Rows from block 11 of the image encoder of a small model that answers yes/no questions on an image's attributes, named by matrix and row number. Rows with one number belong to one neuron. Each number is 50 + 15 x the weight over its row's rms, rounded and kept within 0 to 99. All counts start at 0.
After each neuron's rows are labels from the 100 images, of 14848, where the neuron reaches its highest value: "peak on" is the class under the peak. Only what is clearly more common there than usual is listed. The data: seven-segment displays showing three digits. In brackets: how many of the 100.
# fc1: MLP up (encoder.blocks.11.mlp.fc1.weight, 384x192), inputs 144-191
# fc2: MLP down (encoder.blocks.11.mlp.fc2.weight, 192x384, transposed), outputs 144-191

fc1.197:67 64 39 60 39 56 67 49 49 52 62 31 30 57 50 57 45 47 42 52 52 23 68 68 59 43 49 40 34 55 64 62 54 53 42 59 62 35 68 51 28 28 24 57 68 29 39 56
fc2.197:60 50 39 42 54 67 26 66 55 72 30 24 53 31 35 53 78 38 45 46 53 56 56 55 65 53 33 70 31 17 46 53 42 35 49 47 44 52 49 38 54 69 82 50 20 69 40 54
peak on: screen (75)

fc1.216:53 44 53 84 42 51 38 44 45 31 77 32 33 60 50 65 64 43 74 75 61 61 50 39 47 48 53 36 42 74 24 72 21 28 45 30 61 69 43 46 27 41 51 48 45 55 37 42
fc2.216:63 59 52 60 42 33 47 60 20 45 34 29 59 29 22 47 73 61 37 69 31 52 44 44 50 48 37 60 60 43 80 36 51 43 62 72 51 68 23 66 42 61 63 47 58 56 37 38
peak on: screen (100)

fc1.47:37 56 64 19 88 57 39 37 77 67 53 26 58 34 40 41 62 28 50 60 61 66 58 49 57 47 39 63 34 43 43 43 49 54 61 50 51 49 48 64 42 74 59 37 31 73 50 41
fc2.47:59 22 65 67 55 37 36 91 42 48 36 52 59 49 34 55 58 72 37 37 51 46 53 41 63 43 51 19 62 43 64 33 61 57 37 20 52 63 52 38 61 53 54 37 68 56 42 64
peak on: surround (100)

fc1.150:37 35 61 60 52 57 41 52 71 68 27 70 46 35 35 57 09 50 42 41 45 51 58 50 54 39 45 31 37 65 35 48 70 90 64 70 65 56 29 52 63 55 36 49 53 46 56 28
fc2.150:41 38 44 50 36 49 58 37 09 43 63 52 38 56 55 39 68 67 64 63 59 46 50 61 64 69 46 58 68 53 77 39 00 21 39 28 56 53 73 42 58 59 66 54 73 52 52 59
peak on: surround (97)

fc1.223:53 51 68 73 46 54 55 63 93 54 23 56 24 56 55 77 65 45 41 28 66 62 99 60 51 55 71 36 58 35 69 57 42 54 87 59 28 45 40 31 56 41 45 47 17 69 65 38
fc2.223:64 50 57 18 73 39 36 51 38 53 69 27 55 47 48 25 17 76 50 77 82 53 36 41 42 09 22 39 69 62 39 61 61 53 34 45 66 46 58 65 39 68 65 17 56 65 51 53
peak on: screen (80)

fc1.278:49 63 40 47 64 41 73 59 64 46 94 53 53 48 71 68 52 52 57 75 51 59 30 47 38 74 57 41 51 51 48 45 69 80 51 65 49 47 32 32 61 88 98 47 52 46 66 37
fc2.278:53 65 62 33 29 69 56 36 56 63 52 47 57 63 39 51 49 46 63 38 70 38 47 76 51 41 54 54 58 57 25 35 59 48 42 60 43 62 51 68 39 39 28 35 67 37 40 48
peak on: screen (80)

fc1.182:50 32 40 63 40 67 31 26 30 16 42 70 35 44 61 45 53 51 60 59 80 37 56 40 61 50 54 60 52 50 25 54 71 56 49 43 23 37 45 40 61 57 71 72 66 43 53 61
fc2.182:61 52 31 40 29 45 57 85 77 65 64 48 78 54 44 39 58 33 29 38 27 56 42 42 83 42 48 47 46 70 50 50 37 46 52 69 65 78 39 36 45 40 28 46 41 46 60 37
peak on: surround (93)

fc1.144:34 15 68 78 59 10 40 33 59 56 60 62 39 49 36 48 35 57 43 63 68 34 50 24 52 42 41 46 49 34 65 37 64 35 21 31 45 53 41 46 59 57 60 55 34 62 45 28
fc2.144:37 31 59 42 63 44 39 32 50 54 54 57 53 53 50 35 52 16 38 64 55 51 55 28 78 77 37 45 63 51 63 40 38 39 41 34 36 50 47 36 49 54 71 31 40 38 60 59
peak on: surround (100)

fc1.253:46 69 48 69 67 34 52 80 50 60 50 54 46 46 60 62 63 19 68 77 27 47 43 37 44 42 74 53 56 60 58 71 72 32 47 63 47 46 34 34 48 47 51 40 60 51 50 50
fc2.253:23 64 76 52 39 63 58 41 44 72 44 50 54 90 61 27 17 80 52 41 56 50 22 69 84 58 54 28 62 68 50 27 53 47 58 66 44 54 59 54 72 54 45 48 47 39 68 40
peak on: screen (91)

fc1.266:39 37 56 70 53 55 66 62 58 45 44 56 56 62 32 48 73 52 32 56 39 36 01 43 42 50 52 74 37 55 45 43 40 43 56 40 57 56 76 56 41 60 73 50 55 25 53 53
fc2.266:45 58 35 61 47 69 46 65 42 43 63 39 40 60 52 64 26 39 47 85 47 46 67 69 34 74 74 44 53 51 57 47 42 64 37 45 32 63 37 73 28 64 47 72 57 65 56 59
peak on: screen (78)

fc1.157:52 62 42 56 41 24 58 40 63 60 27 54 30 34 38 40 29 62 66 46 45 41 54 32 84 57 40 45 40 36 63 48 83 42 61 61 68 58 53 32 49 47 65 44 53 47 68 55
fc2.157:42 22 47 52 59 49 46 48 28 55 81 60 66 48 65 67 48 50 55 51 46 62 55 39 39 69 37 64 50 51 45 48 44 28 19 39 29 39 46 81 65 50 43 57 42 57 57 31
peak on: screen (97)

fc1.357:58 66 69 35 60 56 56 54 37 71 46 48 55 40 47 50 25 26 43 45 46 46 35 61 43 59 47 43 38 47 17 62 34 36 34 50 29 63 61 48 51 68 53 50 36 62 55 55
fc2.357:64 40 45 62 68 86 45 78 52 36 71 67 07 47 48 49 37 57 59 37 45 19 45 49 61 51 48 53 57 45 55 46 62 36 35 48 79 39 46 45 31 47 48 48 81 50 25 50
peak on: lit segment (27)

fc1.82:24 39 60 36 53 62 58 69 53 68 37 43 29 61 33 56 65 63 33 55 53 55 48 65 29 42 49 51 50 48 88 49 62 50 38 64 49 20 41 48 44 75 46 54 56 57 51 28
fc2.82:40 46 30 49 56 47 63 16 26 51 43 62 53 36 56 48 62 43 60 63 39 66 47 41 50 46 47 53 35 29 50 66 75 37 49 37 53 70 58 71 60 57 35 36 62 18 58 54
peak on: screen (88)

fc1.281:46 55 55 22 83 49 49 34 76 65 52 22 62 46 69 62 73 67 56 46 72 52 66 33 61 65 28 66 29 38 39 36 54 44 58 66 57 51 36 63 74 54 62 38 91 52 34 35
fc2.281:73 41 61 71 44 55 43 70 48 46 59 66 29 36 51 55 05 45 43 57 23 35 63 71 23 38 38 38 52 46 58 62 58 55 51 54 49 72 52 32 49 41 64 40 09 74 51 46
peak on: surround (100)

fc1.273:74 18 73 37 34 45 66 43 71 53 46 34 61 50 31 59 56 38 49 60 73 64 35 59 48 65 52 55 34 39 45 60 53 58 42 59 75 46 47 64 64 63 23 46 47 74 38 77
fc2.273:42 67 39 55 67 72 62 73 55 39 55 72 64 37 81 62 84 36 37 42 31 41 53 38 43 51 44 55 44 62 37 35 49 48 47 82 47 52 54 70 40 65 56 66 38 58 53 69
peak on: screen (99)

fc1.382:30 40 73 41 89 26 25 22 68 56 37 43 51 75 47 68 46 53 33 64 48 42 77 64 40 55 40 44 63 44 46 63 68 43 32 54 60 41 40 30 34 21 64 47 27 54 28 39
fc2.382:35 65 34 49 35 58 84 44 42 45 45 72 81 34 43 43 35 36 34 58 60 51 47 49 59 41 44 41 30 36 38 43 65 48 66 29 22 55 60 61 58 64 34 54 58 46 91 50
peak on: surround (98)

fc1.222:44 47 68 38 60 40 44 58 72 28 65 38 58 29 44 47 47 23 48 56 57 34 37 36 49 27 33 55 55 63 50 59 27 59 53 70 47 42 57 38 50 63 40 53 56 49 55 44
fc2.222:46 32 48 77 23 45 59 53 49 79 62 48 73 69 38 63 67 60 56 53 43 57 54 46 31 51 57 71 37 64 72 27 53 63 61 62 45 48 33 47 70 64 58 62 63 66 51 43
peak on: surround (96)

fc1.351:39 41 38 73 39 36 48 38 75 56 55 55 80 60 27 52 37 35 45 11 49 40 41 39 47 27 54 55 61 33 34 55 53 69 29 50 21 27 44 32 27 43 56 43 58 13 54 53
fc2.351:35 34 53 48 38 62 63 44 32 84 48 61 37 42 66 48 53 54 64 72 62 75 41 47 61 54 60 54 60 76 75 41 85 45 67 26 75 65 52 40 52 53 33 58 62 61 71 44
peak on: surround (100)

fc1.156:44 60 53 60 59 64 71 22 46 48 54 29 32 41 29 62 19 69 31 26 49 45 49 33 35 32 31 34 12 48 45 80 23 45 73 76 66 44 37 42 36 60 60 67 64 49 30 53
fc2.156:40 48 52 62 44 38 34 40 42 44 29 47 40 38 79 51 60 31 44 69 45 55 42 58 46 60 48 36 65 76 31 24 59 51 32 53 49 55 79 54 53 50 45 41 47 50 25 44
peak on: screen (100)

fc1.60:34 62 69 36 34 45 43 52 00 59 37 65 48 44 67 59 35 58 46 60 57 48 47 68 43 54 36 60 55 44 42 99 56 49 51 74 58 84 04 55 47 65 44 59 41 28 47 55
fc2.60:57 42 34 69 42 54 44 70 57 78 61 36 48 55 48 31 85 47 31 51 64 33 40 32 34 43 52 75 61 35 63 72 14 67 66 37 47 56 60 38 45 72 39 47 64 60 53 54
peak on: screen (79)

fc1.271:49 15 47 52 69 53 51 14 81 79 65 41 52 62 28 48 46 52 40 59 48 44 85 60 54 40 60 48 40 74 55 54 53 78 59 59 44 61 18 54 58 63 41 44 29 54 48 36
fc2.271:44 45 68 64 46 62 46 48 32 37 70 51 52 56 35 35 56 47 59 57 44 53 23 28 31 51 48 53 46 76 65 52 53 49 73 31 53 47 65 44 52 58 64 81 41 40 54 31
peak on: surround (100)

fc1.199:52 57 46 43 38 72 51 49 15 73 74 41 68 68 02 47 45 52 47 73 40 66 51 73 38 38 47 39 24 36 45 40 60 44 24 56 53 31 78 62 64 65 40 54 42 20 30 52
fc2.199:43 70 49 26 40 56 52 43 33 67 26 70 49 40 57 50 44 50 50 45 45 61 51 40 64 52 73 48 65 55 48 32 45 66 32 53 56 38 51 12 80 52 41 71 55 69 49 37
peak on: screen (97)

fc1.103:29 48 28 72 22 34 35 60 50 20 50 52 51 38 35 08 62 37 49 55 49 44 41 63 53 64 43 72 36 32 57 71 47 27 61 41 41 66 54 68 47 60 31 28 65 43 46 35
fc2.103:50 39 52 58 62 32 47 42 49 53 38 39 35 55 52 67 63 66 36 40 68 26 66 38 29 49 52 35 45 59 43 38 52 50 28 57 44 42 59 41 59 31 35 63 46 55 44 25
peak on: screen (81)

fc1.86:66 47 66 21 73 28 42 82 51 56 39 46 65 58 45 47 39 49 46 60 37 56 63 45 59 41 50 73 45 47 58 69 48 40 16 41 67 44 54 39 46 46 51 58 72 21 41 47
fc2.86:55 06 57 59 44 71 12 52 36 53 52 18 36 39 27 32 52 43 58 56 44 56 59 29 52 46 54 30 40 16 59 49 54 31 55 31 47 53 49 35 45 52 46 32 41 56 66 55
peak on: surround (99)

fc1.287:46 68 36 53 65 37 64 45 27 52 50 33 55 46 41 56 33 59 54 37 46 59 48 34 17 72 40 58 41 82 73 54 20 55 57 64 71 52 75 42 36 62 66 45 39 63 74 31
fc2.287:44 68 51 44 36 62 50 83 33 50 56 30 57 43 55 69 67 36 42 52 71 49 43 46 70 40 38 53 60 64 41 47 90 34 26 48 09 58 35 62 57 47 08 65 52 38 51 34
peak on: screen (99)

fc1.295:43 58 46 67 40 44 34 48 62 25 62 37 50 71 42 59 07 42 65 78 53 50 49 66 53 36 68 30 33 36 64 51 46 83 48 49 21 70 76 38 57 49 36 66 48 41 50 24
fc2.295:45 61 50 30 56 86 33 55 58 78 28 52 53 69 53 50 76 48 47 37 22 32 61 43 27 61 41 46 36 41 24 25 44 41 33 74 50 18 59 38 73 59 70 41 62 72 43 41
peak on: screen (76)

fc1.45:70 56 53 52 56 45 52 65 54 61 62 48 47 57 61 46 22 37 25 53 73 61 50 47 27 29 52 67 45 58 47 55 57 65 64 38 42 26 28 31 43 45 64 47 33 51 34 64
fc2.45:29 46 68 79 56 57 45 62 91 39 75 51 63 54 33 71 47 24 82 63 49 19 27 55 61 56 61 40 56 40 48 55 44 30 39 67 59 54 12 58 79 55 43 56 39 56 59 83
peak on: screen (70)

fc1.319:66 54 75 49 55 56 68 58 53 92 82 38 62 61 26 74 47 42 68 55 37 32 49 60 43 60 47 50 66 58 46 46 71 89 60 57 60 65 68 38 35 63 44 44 63 63 32 50
fc2.319:34 41 78 56 79 20 04 59 76 26 51 68 38 36 73 39 66 49 29 47 66 46 64 54 47 46 40 52 64 56 66 60 57 49 57 35 59 42 18 83 75 65 59 40 30 50 59 48
peak on: screen (94)

fc1.71:45 40 28 64 66 21 55 39 85 60 22 57 55 46 23 56 23 16 31 57 81 69 52 24 35 55 35 24 24 48 51 32 43 51 31 50 39 69 35 57 58 55 33 62 34 42 36 37
fc2.71:49 19 56 42 61 67 43 38 35 73 50 53 48 79 50 42 64 63 38 44 61 71 37 67 59 31 51 79 51 42 31 51 50 51 84 27 65 46 48 51 51 44 72 72 39 59 41 62
peak on: surround (96)

fc1.219:54 26 65 38 60 45 06 39 31 70 36 47 53 42 51 40 32 34 33 72 29 55 43 67 48 54 38 34 48 53 40 65 46 56 20 56 50 60 37 51 56 49 37 30 51 63 40 73
fc2.219:40 57 40 55 58 35 85 64 25 39 87 35 57 64 34 60 86 64 53 25 34 26 54 36 51 83 49 45 68 44 62 19 59 61 65 39 66 37 39 42 69 55 37 66 57 52 45 51
peak on: screen (96)